config = dict(
    arch='convnext_v2',
    inner_norm=False,
    residual_init='zero_last',
    max_steps=15700,
)
Rows from block 10 of a small CTC image transcriber, named by matrix and row number. Rows with one number belong to one neuron. Each number is 500 + 40 x the weight over its row's rms, rounded and kept within 0 to 999. All counts start at 0. Numbers have three digits each. After the name is the row's rms in percent of the matrix's.
After each neuron's rows are labels from the 100 images, of 14976, where the neuron reaches its highest value: "lies over" is the class under the peak. Only what is clearly more common there than usual is listed. The data: seven-segment displays showing three digits.
# fc1: MLP up (model.blocks.10.mlp.fc1.weight, 768x192), inputs 0-95
# fc2: MLP down (model.blocks.10.mlp.fc2.weight, 192x768, transposed), outputs 0-95

fc1.767 065:500492512462517525522517499547543512438518493464587584547518435528502448443468488482451541486414475560467543557525561456473534501470465512471513464405498513515444515534628504521464573532455457532471485433402555504453471469511510493505508499496445460503419534478525543452493560504494469465
fc2.767 068:497439556484508507503430458477509458583473471546532508491479555418355523527557512510463515438510486499438417475553467487548525493536482547477417476474480495475499484473406531482510504464542558541502542490486467503395498516508531504539516520542525545513508505523476507513475449561526542499
lies over: surround

fc1.144 136:503474475534580412508463489469489497488472542427429487513458532498451490493475537483526474527580482492469487472486520491477493474609521549476530474539526509454472501474454547540461501556470498520499461504495510554584394503505480509469471461499528518563492554496505601454509492476506476553
fc2.144 118:544487484600536489492495478576542414483566491488479461529455440446485402477451458456514517571495504551530550488459480490545465534509426569481510545522476491530567443554490526469483460492476505500531492531518472464475512493541528559512446500439458574440474501486488491499508547524489513597
lies over: screen

fc1.699 087:518566554522487519521525546473413468485515459467534428489439519492437481510516547443468435542532529566477480419521508440449496406521552510483525419518504547534417496491551504501609534446476535460526463451481540472434540534535466505538565506501533534507496443501448496511474490477519543522
fc2.699 086:512397496525535512414554517476503447503531534491536503469503511467510516530515458469513517503438474520493486524479559455541502462499454489528429500495467499445512400500552435503444511442494516525456517499504531484476576495463488480534511459448503491525498573470415512565541457468437465427
lies over: surround

fc1.48 061:521459515559558517485542514504455465469491506464502530521465549545557497518491501483450491576608527539493502494487447538529556532529538491517512466520451478461494464454522543486523490524466486445459492532414513467566428461557398592572510557467554535484455523559515488453561541505460508532
fc2.48 071:509471555441555510478541486513449513507512395482462452500429462454512477474408592520501482460443487504516524513519539460553481501446518579467404472432476484455512509488399447441500495540503527525518482516555477521545484560495489512548520510490515499497499507536562522525462486509460480502
lies over: screen

fc1.283 060:577465475534512516508498544464554611476422444442495545472530533517514553492463534476464564536477506459522499534517469435532526463509522438453485478475508444621475440552531536564536463527481421449477512568537380478418555562464565548510503524444451483513531489523551476456546465554479467454
fc2.283 064:523518546454537483513528541455433547591511503563549599506569444477553540502527524418491531435556506525497509434497486462473479472514481471492446513457560522477501449524469456566550473491507511496488495475467547455484477561542455479572500507509535554473452455539490534470509488526446546446
lies over: surround

fc1.694 066:509484483525546478504526455455483468477569509476431483521494537446480461588472507458511472509495511424526499477531427488586460497577454566441503560504516531512565427445456530548503483509439450472514515432526550447466530528435496560553516460510529412515476514590523483501455440474421572519
fc2.694 068:549520600529523489520490483589532485482496473516580511587466512527443550518462538464441517570499461557500493409551496512492445522511489512466490528496534487488471471490452508506532489496542521511523547454461410501485445452498515418540442445487559526442435512434474457564449538517571508535
lies over: screen

fc1.620 091:514469527557509565498551498530510514532517460529532524514514451494456483535535471419556477566526478479521439562517489489437503517477467567506475471559525481560492519506442502525510525453551509407505485489490467399468526450536455485471442431524492498526493499560491607501433491442514485541
fc2.620 099:480551486479548532475470559576540509460486583438487538554476521481504554544457497463548430444512475450490481521491534504476528534574504466444473443432543519498456502510516503506469522506519450562473587497516509544518539530498519426477511469466413498550476527515532503443536473492507541562
lies over: surround

fc1.136 183:494472539478483496478476500484480481432561533336515513448549495534521513363513462479496402482523551435489557534559499484400482486587474463550579504490541466555509525503497502478508529495503517538552528552478462454504518496509507537538582522462509548549444517512490495562501509471490488482
fc2.136 156:519498479500466460516484562477452437511498441384480550537455474456486457399504458487500445547510436458585496443544560499565477506452538520523488495437521519508528481532522503506481611516505424462437519516457457481508589494503513541500527418431500393513542501493529434506493496473550510484
lies over: screen

fc1.351 102:461489560515493495497516486551444471482396520524507456476451492532488488483492509394545409542504480375467489518530582512469499408566528458463515491546474470543528539460536543442501514473486496515506502453488489464548552493550437487543504549515523536533505527515429522538532465521575537486
fc2.351 093:449529493512570494468491493478531501527554567452579495393516513483514534478523511449499477463459492477467541519598517567510549487537501509430516571479488503477474472494557465500503584526487462510458481446486510512525515491445504552547537512553434403615553474477544452538443556461498438539
lies over: surround

fc1.529 087:530473512467492504454499490552407476463534511493538455498488500493508513468526451474540491521546541478536540542449442491608487497433489499542443537423528487509462540513494485540382437432546524563522476498518514479515511468508567532484535554520527556539580495509445564467494481558511510497
fc2.529 092:540485471437570510495476484483591390485486513522468500476542467463429517448505474495455528515477581527488469477483556473553498542509481429560545502544547492422477505550466439549460581454527438490489477542542430499471545499444473470519482481524526578466468541430491533519484503563492486472
lies over: screen